config = dict(
    model='audio embedding model',
    num_classes=38,
    arch='transformer',
)
Rows from block 2 of a small audio embedding model, named by matrix and row number. Rows with one number belong to one neuron. Each number is 50 + 12 x the weight over its row's rms, rounded and kept within 0 to 99. All counts start at 0.
Before each neuron's rows are labels from the 100 clips, of 14976, where the neuron reaches its highest value: "responds to" is what is common among them; "loudest band" is the band of the loudest frequency at the time of the peak. Only what is clearly more common there than usual is listed. The data: synthesised sound scenes: up to three everyday sounds over a background.
# fc1: MLP up (model.blocks.2.mlp.fc1.weight, 1152x192), inputs 96-191
# fc2: MLP down (model.blocks.2.mlp.fc2.weight, 192x1152, transposed), outputs 96-191

responds to: number of sounds: 1
loudest band: 1000 to 2000 Hz
fc1.563:44 55 59 31 43 77 38 29 50 57 56 37 29 49 50 54 63 82 59 54 46 50 35 40 66 28 39 48 55 39 56 60 50 46 57 70 43 58 63 44 40 29 69 70 60 60 44 43 54 64 44 62 53 58 56 62 45 59 57 50 42 60 44 57 59 42 54 53 36 38 67 53 56 61 74 71 86 29 50 51 50 64 28 49 59 54 52 56 73 55 55 57 58 67 47 67
fc2.563:59 70 77 42 32 58 28 53 33 52 52 39 39 66 54 51 45 45 43 51 44 45 69 47 58 37 38 61 32 26 30 40 54 38 44 41 51 41 62 42 61 48 45 57 52 50 49 32 43 46 40 35 60 36 49 52 56 66 56 47 64 52 63 65 61 30 63 66 37 25 67 54 51 63 73 58 71 42 61 46 63 72 45 60 46 61 52 60 42 44 33 62 56 23 34 63

responds to: number of sounds: 1; chatter; howling
loudest band: 500 to 1000 Hz
fc1.267:56 54 56 44 67 52 46 49 49 42 56 53 64 42 48 66 48 55 62 52 54 66 45 64 63 34 58 38 40 71 26 54 44 67 45 52 41 59 63 56 43 82 45 34 78 46 54 44 46 51 70 72 61 46 39 57 30 34 33 48 66 33 33 47 56 51 27 53 66 39 64 37 33 79 53 48 42 45 37 36 39 64 35 54 37 35 52 53 62 61 54 51 53 60 60 64
fc2.267:34 25 38 46 58 42 54 36 39 55 57 59 33 29 36 41 46 70 57 50 41 45 36 43 39 48 60 55 49 51 37 33 51 46 52 55 51 55 49 43 61 64 69 45 68 47 47 62 37 45 63 62 47 24 41 59 37 30 39 34 60 25 44 39 48 54 19 44 51 38 67 43 35 54 59 37 35 34 34 45 39 47 50 66 46 42 82 44 64 48 56 48 56 39 38 54

responds to: sawing; first sound: sawing
loudest band: 2000 to 4000 Hz
fc1.733:41 34 55 50 40 71 67 46 63 59 57 26 47 33 55 55 43 58 34 67 46 38 40 60 49 58 68 68 45 54 51 65 28 54 51 55 71 50 55 65 43 61 50 45 61 54 31 64 35 53 41 83 39 56 68 70 52 63 71 43 57 40 44 47 62 47 66 53 58 43 74 41 67 55 42 27 52 34 54 25 50 32 53 54 45 41 48 49 51 45 35 66 50 68 64 57
fc2.733:59 40 43 32 33 55 44 34 62 63 50 38 47 58 44 50 47 63 54 47 51 75 57 45 35 64 61 58 53 58 49 56 37 45 66 59 70 52 55 46 35 49 37 38 60 60 51 60 56 68 66 69 46 44 75 71 71 56 41 17 37 28 45 55 44 52 49 49 50 66 48 65 46 46 46 25 50 57 42 53 64 32 46 36 49 37 41 49 64 79 31 48 65 42 61 49

responds to: number of sounds: 1; explosion; laser zap; first sound: laser zap
loudest band: 1000 to 2000 Hz
fc1.10:51 54 59 45 54 38 55 53 48 79 38 56 45 33 38 63 71 68 27 66 38 44 40 53 61 46 53 58 46 54 48 75 38 45 52 64 45 51 54 26 35 33 50 23 55 51 50 52 58 44 52 57 66 58 51 62 46 44 38 58 49 46 53 55 58 57 65 36 52 24 55 33 32 67 75 57 59 50 33 43 44 40 32 38 73 66 54 49 42 50 46 57 36 70 50 70
fc2.10:65 30 30 27 44 56 53 55 50 61 25 55 56 53 60 63 71 50 37 70 34 32 46 37 46 46 70 55 48 56 29 51 40 58 42 44 70 57 43 36 43 55 45 36 52 36 43 46 42 58 41 61 67 40 41 69 80 45 34 44 55 25 59 63 55 43 46 71 65 48 52 53 42 51 46 70 53 59 26 21 38 60 38 42 66 46 56 57 45 49 44 44 56 30 45 50

responds to: sawing; first sound: sawing; snoring; first sound: snoring
loudest band: 1000 to 2000 Hz
fc1.298:39 47 59 30 62 44 60 44 47 55 51 52 42 52 36 62 53 56 63 59 55 48 26 53 55 43 32 46 51 65 41 29 51 40 44 69 67 41 38 43 39 41 53 65 40 29 55 37 60 51 45 43 45 45 41 40 47 40 45 61 65 55 59 72 61 52 57 79 41 24 37 51 49 33 52 52 43 30 49 35 48 52 57 41 53 40 63 49 49 47 65 61 51 57 61 56
fc2.298:48 41 32 14 55 56 53 49 52 37 59 56 39 66 22 50 64 59 68 68 55 64 44 48 60 61 41 49 29 60 42 39 58 50 26 69 62 59 39 52 55 22 28 51 72 55 61 40 57 59 55 47 48 52 41 52 54 63 23 44 50 51 76 68 42 46 53 60 37 54 62 52 47 51 55 52 50 36 39 49 57 60 41 45 47 44 41 72 47 65 45 39 42 52 62 23

responds to: sawing; first sound: sawing
loudest band: 2000 to 4000 Hz
fc1.48:43 31 56 49 35 50 76 32 64 64 53 32 59 42 64 59 67 57 49 58 46 42 47 69 41 40 89 83 36 50 49 43 52 52 44 87 56 61 51 52 45 30 44 44 65 78 46 54 43 61 55 71 45 48 67 51 61 51 49 46 63 35 43 34 63 35 53 79 36 41 65 42 67 62 46 42 53 54 39 48 31 29 38 60 59 30 59 45 68 51 45 66 30 64 57 71
fc2.48:58 43 52 29 37 43 59 47 73 38 39 34 43 59 47 46 50 74 40 53 67 77 71 69 43 51 66 61 42 48 31 37 45 59 56 62 38 58 43 44 35 59 48 31 59 49 47 52 55 58 57 74 58 47 56 44 70 53 39 34 38 29 45 35 35 32 51 65 33 65 51 67 32 50 46 23 50 53 32 54 40 41 45 36 70 43 39 43 44 66 50 54 32 45 53 57

responds to: mooing; snoring; first sound: snoring; first sound: mooing
loudest band: 1000 to 2000 Hz
fc1.519:47 59 57 19 41 63 33 62 52 53 65 57 61 30 68 43 64 66 25 65 51 51 54 52 58 62 35 47 65 61 36 37 55 54 59 56 39 57 64 36 76 56 60 47 49 50 55 58 52 48 69 34 54 26 46 57 55 39 49 52 52 49 42 36 41 49 66 62 54 48 41 60 38 59 51 37 57 50 44 45 38 46 49 56 64 49 24 37 36 58 77 52 65 54 47 44
fc2.519:49 42 44 28 48 52 41 33 37 46 44 59 50 41 61 55 42 45 26 65 61 39 48 65 46 52 69 44 41 65 49 45 64 71 52 61 38 52 35 49 49 65 41 66 47 35 59 65 48 46 67 29 63 48 77 44 65 69 54 28 54 47 44 41 45 62 44 65 61 56 24 48 50 57 45 38 43 62 45 61 28 51 45 52 81 42 34 50 44 65 52 44 60 46 41 57

responds to: mooing; first sound: mooing
loudest band: 1000 to 2000 Hz; 250 to 500 Hz
fc1.491:48 78 50 39 48 72 56 32 49 57 37 69 65 41 39 62 35 37 49 61 28 32 44 53 45 68 38 54 44 39 39 37 45 38 51 61 24 51 46 29 66 29 51 36 43 65 58 49 68 62 46 51 64 28 48 49 41 39 31 63 42 39 47 66 61 52 66 49 31 38 48 60 49 59 47 67 57 43 45 57 46 48 54 53 30 41 51 67 51 42 56 47 47 49 45 69
fc2.491:73 48 17 52 54 48 36 42 55 53 31 75 59 29 63 58 43 54 37 57 38 29 34 47 49 57 77 70 64 43 47 39 40 51 58 46 69 47 65 47 40 61 46 52 45 63 74 66 59 48 57 78 40 47 36 53 44 26 51 55 51 30 49 53 66 58 36 49 75 48 45 47 49 60 40 56 65 50 55 58 61 52 58 65 46 57 49 56 56 34 43 43 58 57 40 51

responds to: sawing; first sound: sawing
loudest band: 2000 to 4000 Hz
fc1.636:67 48 54 40 61 54 50 15 75 60 53 25 44 36 50 47 44 64 35 65 42 47 43 67 26 32 44 42 40 72 48 36 30 70 36 58 59 56 52 56 40 42 51 48 70 57 34 36 42 36 50 61 43 72 70 56 40 62 63 33 37 50 53 54 40 31 42 53 31 46 45 49 69 60 54 69 35 42 37 33 31 44 35 49 56 63 50 56 51 54 28 37 66 63 58 45
fc2.636:38 37 36 49 41 36 40 41 61 57 58 54 29 36 54 52 57 44 52 85 44 55 55 43 56 68 58 56 45 53 55 47 50 73 46 61 47 56 40 47 69 42 16 48 38 50 60 64 44 51 50 50 44 44 43 33 41 53 43 50 44 34 40 45 61 52 33 48 34 54 46 56 50 44 60 53 36 54 50 60 37 57 39 46 45 68 48 83 35 74 47 40 55 52 24 42

responds to: number of sounds: 1
loudest band: 500 to 1000 Hz
fc1.316:43 61 60 28 38 40 44 48 38 42 48 47 44 52 50 53 63 64 43 63 24 62 41 47 51 38 48 54 55 47 35 71 61 60 40 52 41 61 48 71 58 57 22 50 76 56 50 28 48 65 53 58 29 45 44 65 54 62 83 50 48 39 58 51 47 59 35 70 54 39 75 61 48 46 65 68 56 43 41 38 64 53 29 43 49 56 66 42 44 59 51 53 38 65 50 41
fc2.316:65 47 33 39 30 48 47 37 54 46 61 49 44 66 34 57 42 58 57 51 41 65 46 53 53 33 42 48 34 65 47 36 54 50 56 50 54 68 65 48 58 32 47 40 77 56 32 31 37 69 48 62 42 48 43 59 58 39 26 34 27 48 46 76 38 51 40 59 58 55 63 66 25 54 62 49 49 36 35 48 55 64 25 49 31 20 61 55 56 72 47 35 32 42 56 46

responds to: sawing; first sound: sawing
loudest band: 2000 to 4000 Hz
fc1.544:61 21 38 49 35 54 54 40 60 65 55 32 33 39 60 33 43 33 65 64 37 62 38 51 31 23 75 61 64 38 47 46 60 53 74 54 68 49 39 60 38 57 57 56 59 52 29 57 32 59 48 56 56 46 61 51 59 55 70 36 64 63 41 30 42 49 41 57 39 57 30 61 62 50 46 49 46 52 41 44 25 44 49 64 44 50 79 47 37 38 43 39 55 48 58 55
fc2.544:59 45 50 44 55 46 38 29 67 52 47 19 45 62 52 54 65 63 53 46 56 60 69 44 56 72 73 48 49 57 52 51 40 74 53 48 53 45 41 71 44 55 48 51 62 51 45 64 37 55 56 60 38 44 71 53 50 65 52 38 61 27 56 37 42 36 38 46 55 67 41 56 59 31 32 55 31 66 50 56 46 46 57 60 66 59 37 57 58 64 26 53 72 39 41 31

responds to: number of sounds: 1
loudest band: 500 to 1000 Hz
fc1.711:48 56 63 55 44 51 49 40 38 58 45 41 31 56 60 45 45 62 73 63 42 29 30 55 51 42 46 46 54 47 60 68 56 66 59 60 64 67 40 54 49 37 67 46 76 34 16 42 54 40 64 60 57 70 66 53 65 56 51 69 73 39 31 34 54 46 45 53 43 41 49 70 63 55 48 64 36 57 31 47 34 46 46 46 59 34 63 63 63 31 64 41 53 50 46 55
fc2.711:60 54 52 43 48 54 48 51 52 47 51 66 58 64 69 57 65 76 47 73 57 42 75 46 46 57 51 44 52 39 21 35 50 56 52 38 58 41 38 57 54 50 31 60 39 38 53 63 67 40 50 47 45 35 56 41 51 64 50 49 55 36 71 44 55 43 64 55 58 46 56 51 67 41 48 40 47 68 46 56 44 31 57 42 79 60 60 76 20 51 49 58 62 46 35 39

responds to: sawing; first sound: sawing
loudest band: 2000 to 4000 Hz
fc1.365:34 42 70 52 43 59 59 52 57 56 63 00 36 38 50 38 44 28 48 37 33 49 45 59 24 38 46 58 56 55 57 54 43 51 54 56 75 55 56 46 54 16 51 36 66 69 31 74 34 76 45 36 56 62 53 62 59 54 65 52 58 40 61 40 48 53 62 63 52 55 58 48 61 34 36 51 57 50 74 34 56 66 66 69 47 38 64 45 59 39 44 75 57 51 56 50
fc2.365:61 35 47 55 43 59 64 28 64 47 44 42 28 50 37 34 51 46 44 45 57 46 52 41 32 61 64 44 39 66 52 45 35 56 51 56 69 51 51 55 54 41 54 61 65 49 44 60 43 64 62 58 56 40 64 67 53 47 32 31 44 33 37 64 39 54 63 40 42 57 41 42 31 36 43 38 54 52 45 30 53 38 46 54 55 49 35 68 64 53 31 50 62 35 67 41

responds to: sawing; first sound: sawing
loudest band: 2000 to 4000 Hz
fc1.119:47 42 49 43 59 39 58 53 57 44 49 31 37 52 54 38 67 45 46 57 39 66 51 36 15 37 60 64 39 61 56 44 49 70 64 43 49 72 47 67 70 43 48 50 66 65 39 57 33 59 38 55 40 67 29 66 54 43 52 39 69 50 33 38 37 46 12 58 45 46 60 52 38 53 35 46 28 67 37 42 28 44 47 32 46 47 66 66 74 53 48 44 44 59 54 50
fc2.119:61 26 34 44 51 34 38 35 44 55 59 37 27 40 50 59 44 52 57 71 48 65 54 64 56 65 60 54 61 67 48 43 32 77 49 42 45 55 60 52 49 59 26 50 41 56 63 50 27 63 51 61 45 56 46 42 44 45 43 25 48 35 34 40 33 55 28 46 51 57 31 56 55 43 35 41 50 50 35 49 47 50 54 54 45 45 33 63 54 63 48 46 34 47 43 36